From a checkpoint of a small image embedding model.
Data: 195000 training examples, 27.3 epochs.
Rows from block 5 of a small image embedding model, named by matrix and row number. Rows with one number within an expert belong to one neuron, the router's apart. Each number is 500 + 25 x the weight over its row's rms, rounded and kept within 0 to 999. All counts start at 0. Numbers have three digits each.
Before each expert's rows are labels from the 100 images, of 14848, where the router gives the expert most weight on average: "responds to" is what is common among them. Only what is clearly more common there than usual is listed. The data: rosettes with rotational symmetry.
# router: router (model.blocks.5.mlp.router.weight, 4x128, trained with AdamW), inputs 0-127
# up: expert up (model.blocks.5.mlp.up, 4x256x128), inputs 0-127
# down: expert down (model.blocks.5.mlp.down, 4x128x256, transposed), outputs 0-127

# expert 1
responds to: mirrored; dark
router.1:586523475481481476478533519498484530482500470487502513475539489526541532502464525460491454485506551523490532517497510523467492527471474468510495511528510503512478486532506485516519512479476531483479521484463488469498487513524491488454510471510509535513467461477482493468494477528462508492472491498518487465485506459484488467480479482467478462504510499507566455511494515547514516470520
up.5:558491483519537480517497497493499461528537520471515510518519543513507486521495528487526537524490504460524552463486509503481509491511505469548503511506482446535467497527475472484540507481504508551503507485536539499481525504455494510496490499497554518426494538515497503527485497524530522496495477468524519539523483467491486544502470484483502523464488527471494486481488497546532536493491
down.5:531490468488472493495539456485518518527536500506511458556504536557508541517469485492490482468509543496443515510501458507504506511527513548475496502532508504489527456490509505519508488508508491524484493495510496545505547495507514533482514488478501516519512475538471487519512469489526494465472488473463537513448453495547464485500465481529512500473471495521506490502543475471507504467452
up.6:494502509489477497502511490474496490447436546536479547503484517506520501538528510516502486492496531509493490465462523512489504491441499495510532475469509545528471505552476529482492520533493525511471507471508508490522512540449510537521483475518455485504472517491517437494504476477487553525507491485511550535505523484445474503522484534458461501493488510478480537519493515516499500517506
down.6:472499526481524491478459516484533488519513547480493526501508519414505489527516519494495514485468475496474454496502458509480536464489498515487510487507499542483531532514520471525552517533504472508515514514459452482490473462504468488466506527486527470516496563467540491475505515536507493497477470525509501504513527489504444517490503511552478497488516503429480492495495493493487489485524
up.7:458536514525515469450471513482522466521474555519538485515506471506522452431474482492465527517516502506480469509513485481520541487526499542508518438516475493483516528487494507534503513435474530461498463461504510484515509464513496506497501505512477510543460486505477481487460461488509514538478517525514486503478502473472491474512508482526481444515472508517513481535491509486497493517511
down.7:464499508498493524515482509497478447505489564518496520458502499491547472489496505488500459506530536473525486469490511501518515502492487522480477577466531489512457503534499491528462508485538512525495518522526458449501487516511462483458533478486490517457475495526479523492539477468529511501520468463479497510486490485505489502487494483521495513476482511495567483463487489482491504567531
up.8:462488510529506500543492478499519520473508528491455502492549512479498489486532524495475505485498478460530478487519519459483496509466493491451512472492496520517474512480550496502481491490493486504492501514478541524458533530455517506511534481552492497502506539490519534487492493503556490484469484568448540481477476476486486544490487540460515512495519503499495493464445493481514456508452
down.8:479490495523520479448475519498433493519492514549535495516517480449535509511462467503463517521458467478493455480520495496518511516498520526491486512480491542484485492496511519495495497525484516524505502504469541541465499526510465500480526497491480488499464515507478532485457522506481458523476521508569493511498486546499490439510498464518536505514521532493471544493557492514524510529488
up.9:501519491490471511527531486477500505515475434501504487513479493507531473494465463502537516489451534553500518535540442466504505511526491501502483458524490530529493530556470514500526540496492438481529517449488461508502495519469453471550503522521480503512525532499481522484513455490498517531463474491485493509504471496512490549469507529502503478502495469462479502482502501492484478498510
down.9:516478520470495470443506541515475546509507504476464478503542500502454529469525523496489523467535496478528538522509523494522489454520498467478522525520511475552487537506508452442535505534478515494497463491534478522532539477474514500464503526488477494543509463529493467474503504492495508478505491526523517534488479502480520466540482543527485511502505533520516512507533531506522475480480

# expert 2
responds to: pinwheel
router.2:482502499480471469496521516509509502488486541485532513533495495528441502485488501519486506480506467468532438468461493472476467512520531461492504431461496479482512553494476529519505509519479496511527480512442519515496511497470488515483525503506517462495514557507498497532460495528591496517502519504510497497523502504512453504515465506521500486484525447496475545472520496488508492483503
up.5:517473457490518522519521515508495498481457476542446482511479532524500507451463530561510540497497487523505483521515504490513544490456468507519523462519541525500517538493535483478523499483529488500495469459490492464491496492485503490497506537492504515493478483518481547507534532522529502478481469544503469459542485526498496502543502462512492465515445488511505469522514527491528505466544
down.5:508533500482478478531450498506482491490554499465526500495506547495481475508534478500487501494457473514530497512509515526505460506487520504470491511525488507501476509528509525519481508550490503531508491484487512484518467539523482524471541534502492506565479499497491455464474470496473453478544507495547513530472483461528456538528482496519477502492541524526499478467447494503534471455519
up.6:495557522490506469491499498500508479518493537507545468517478490519520482513505511508484510493492495495482453517479519520513501539477487537493468526413505521498469493511502492531455498501501531558495537497497488515521518540524521511502527488505495509500504491492553490507475481491504521442513512491500510512488463535485509453503482495488477522466494498443450454484509490500490454581477
down.6:498486521515483522535494519488511507486494516529497519505486515478522457464469543461511519534525517499511481464499538508503500551482470520472492521520506514501545488528530443455484474546511502516499461502483523483484521556473487492506501456504517494438538536503507490512511485489525506541485530434492471462510456525474455503504480499555524520480486510479484493485512508510470485532506
up.7:479512484524476481489501499478537558502501481474503505497503479518494485514502481470510463491505491487473440520520502500522504509511497511446475479480488500527518517531494429522509522440516499509484492536474492504476506539466505495479493471498523508509494562480482472512511535510498490518482525492599549496521550444500525503503484513524537509521506478510494524513509464535512491462523
down.7:531505511511505499461464524489477538486477500491484543482486494484515492532488538444527479538508546476474536519496484509484498541495486515508469493489498517493485467522459468442490551530509476477523523496424462495485520498522535516500488489492473473512518506491475502511515482494494506501462516496471541507522463490473484508502484479499493533528490420559493464491500546511479513486493
up.8:531489524484486483520475481527533473477474463536468501511483501481465454460465520504513515496447489545465503536551476507506484493503521502477508495503507524520499516526509504539505490548500531508476501522444490517477496487498503483469540483470490488478551543481505465483490516474449475544557491512488548502512500492481519480529482504485513480490494495498514513438551509477505492544483
down.8:480478501509494498488515490481445510486513464500452473538547499493488502547489541474487518508490498488507462539512447493488504473525466505442518468530504499529488487522512509507507507490521524510484527478473491508501508520472490462505518481508523480544498484489524524486527484473476495496450518527441522507531518565491502510524468537534513495504512494512482467459497587535521517497491
up.9:505536475531495480477482502462498517482496532489538454499504472516525477481538486462478494522524487482563509489482484529503540481491521489497526532542462484527499524512510495488501528526567467484508450460468521497552508467507478538514479523492514485513487475482507467509479534510490464510530510515540452503491500522474474485497511500509514519500499490486508495475542512536526478438446
down.9:517541438464470475524504501536452528504517505506464546475523491484510466527486499521462461453487502544491506501529462497510486473511513477512529494519474483491467486506467525490526514502485499499510459540534480496539468514505493523528518537531482513541483498486485516555515531486491516493490498521487511517430484513554516464539480534493517509527530499486530497520461467498514506518493

# expert 0
responds to: pinwheel
router.0:446483490484505523515479525499508509473493513493545523541492538486527476478487518523515554548501459483475441472525517458521480508548521526508486502459483492468525482494493532475462487504528485506508466510494518508488534515499534481517496469529510449478519509520530489535517481501516489533532519534477544537458514519512568499525499503480516505519472511466475508481506483492461478487527
up.5:482484463460509531513496526499458559508515516452469504517531512547495500517519508478487533523482511490524485481494481476516518497527528512466458471492497520532510520495528481510535503480455505509539523484515474425471484524455517525508476458487512541544506510482505498540518472512508501482556508524493509558506476508474523482521477506483507472517508514514536494501466534475486460469521
down.5:553531515466461501511498551502511533493517524561512492466487479507465433517496515565484485502510479526487519481484522540512513559469525494484485457496524475466491493543464492486503503494483484506533508536481508521504515504493461454502514489529510476546537517528518510503473524495518495482542495490507478519463481512524522526472523467500483512482502461525500522490550508467486477486512
up.6:478499507524495515497465512507489505459482462482505461509476518501517519491547456477507536510519533506501555488531507442541525512491486500477495470531532494496508505535521466521466456478480499495516499489483464460500503501517512448507483500534479494541532535487473491467451490556529484566537493509466523442525509519500500531484528474509491497535499513498513497516480475521533506474494
down.6:517473537469526510511525486480471463531484522523520523517485483507493488486464468523518502528499519464508500541483500497521505541498470498493456467463494493493515491504508466541523524506468483502489512489510483512526523488539459514491486532476549486502497519500449488509528530504471450495500489465527520482483527532508486481503482520505539525510459473543517435571476517442468482473490
up.7:489521496488467513534537487477497491489510443546502474517499508447480450542522454491550508478486506518485542507532490473508514501480512516492484513491501479499491485551494454484518514503479488521467537495521528451502532494484541473468478469503472482454493482495499513491522540478481525480522532522463508497493499467490525542459508534527492531494478543509521478508545490550477500503530
down.7:504451517520492494512535469459452431494468494540500528517481507496471514472493496488554499512469514485492549472501525485477505526509493477513505540480453466484475540485508472520559497464490479527502506463512476458501480520451496525484495506494507534523511508517514489491504484524514471528471523473476476479484466510523514494495483475505554504475562520493522494495488472490464499498451
up.8:462513558502496483499501455539481503514500505459492533502536544497487487499496502491513499505486485494520512507516485470536484517510506505497512539527516475520509508504483523449525530486509475492546500499499484505519480460481510501495493465523512452525478536485482478541518521489477599471492511465515559531464505515491453485489521460505485481477515496482518533508499542536476466467541
down.8:453528537473500506536498493462491513504509508460458498506479520515480465528444510497484515514526497469519514537525523538515483503500480513499463472535514504468480501447503522504506501477484515489476510457487540527469520496556504558514496486484467471500498460474517491504501479490537472490462479533449468449507492527483515475474526457503484537465528504535497473503481496469524485475489
up.9:481532534512498535493519474539547477524525482498470479505536482525504536530471485508496533442514485507515535544452536499506478520518541499522524499510488467521508494502498499484536476491479468528471516492515461494520534522474454507486470534471510481487520494529503517527518495486563482518534491471469514469484508477513502510514498509481480456472429516524488506540507511450479473515483
down.9:483463489499531466488547515505516558529550500463489502503484524514494481470516536542523493444496499516515480514521491494465518518481529498503514503527515496447544515508520480562523478529522510539450488493508514506459474539521522494495506514502515471497504504493454530451519528541479506525508505482481503456493510534539531484509519506460486460483505481484508485492538499458479501537479

# expert 3
responds to: pinwheel
router.3:479500492494481488536498517507543460501480527523468507508479528480465478499522492482516546512468467481517517480536484525481505482526525528493494527442496514506527505491493503510514532489519492526505501488476519526515518496489548464558481512470506473517504469467479529467471549479602510460488528525474485472477489514475516511500546544522477514503510508505488515496517524476505472533460
up.5:475519481470551496535522503472528465500530499514459477506484458492514510510508480539472506477469507499472495518476495502538489501455500521474507486487498514507453496511517508510507506518536465507463556565480493455491506513430491509490483471495524536527464545496497494469509548462488494524474463544543488478497504525488485476533504473510474478471474504443474506488483507515504509525484
down.5:511528477507471505458476458476484499509497506466526489477458491478504501548442506546505535485480501521498487457489520490494516483492498523464507518513519519504449483499433490514468545501497554469487475482499520480509472485521496485499516480501570473521473532528496474509516476476485481511491492525484505517454540512495512502529531483533561497471475506483450534521486478528502472513517
up.6:554505541469480469460522492489552510463454505497508513537518489473490494500492517465457537520486492506487501508487463485501496503482478537505498496450514510542527500517490526522527497493479540501480443526514496519500497480469491483488505489459486467491514541482496471534449498477542554510526446503474550495495506473545503481466527505521493492496525505475501460481483526505487490483555
down.6:478525533514470508525493523499491513476511518513498482541478448503485511464483507473494496501511492434523522487494528499493450489519515466474565494509470527541540518491523527505512497472495507501517537478437501518485526555481492517509504477481506468489487477488479495466480458529496473497459482578490508487518492446532478493517512466482505474519506518519452506477484502484524500544502
up.7:456504471476582501485486509490506449510493495511523480486511493542522530540496507506509505463466481477486468506508502483477535496481514518444495521501485502532534505507480466464486516516456494494521501504490500452537509511496536493481474526469494501543540519511471525495490493504478495517515548488519490529508495486435494496552466495505520560484527466506537524531505513508522526447494
down.7:538550461461502515502525501491513533541473517525505526516502519485480495476493527482493486514515513476507520500463492473493487503464516535462474500421486494545483480533462511572533485518505476515468512535476514479480505480518536475498471537452505508509527532456488505470491504484513535466494509489535495498487555481457531462510513474527508493502505489506495466467518502480494513462498
up.8:484518534535547502495513503498494481503480496497529486490500490558501495494469492512492485500503487449601504480513490505548495516457498473480489536481517458539520530495517496487473484451472481475526446485554501530522533493535483521504484494513509547482526500491471512515488510520502514517512504522542470506505483456501485505503478547521465525467534503491443522488491526483495491491479
down.8:489481458498459504469517526482485506463444516536487486493489548482507478503535492505472486505500509514481527455491503474519518474551514550475488551487532479501440413515469500516523496509495506536524483509527526424509475536521529500494473524525490484487491478473493478483507511504530505497481491475511489525505479502512501549513532536482507466505503530472486486519508487521540489511483
up.9:532461528525554527512472457526544465470501478495544493525420496529517458504500512511520537526482502554479486486506465482484526504565476471480497524527502490521453517476484537482509505503530516529502536501511481514498459507483481492511491482529511484507526530534527468483475492488532497461509496498490507522471493508506534483500512519481492484524479533465501547464488505477461493505504
down.9:517488505533529500483500528494538465518521490485478548533480507476488504498508538517503508497500436539471483487480524473509482504488557494447552496501510545492455531511498551496471497487489555505494520452507519492524533485486507500507479500540506488539467560472536517500517500471529526513512509539503480543515520548492476468485491516533501488521491523487475481511542488467506498530500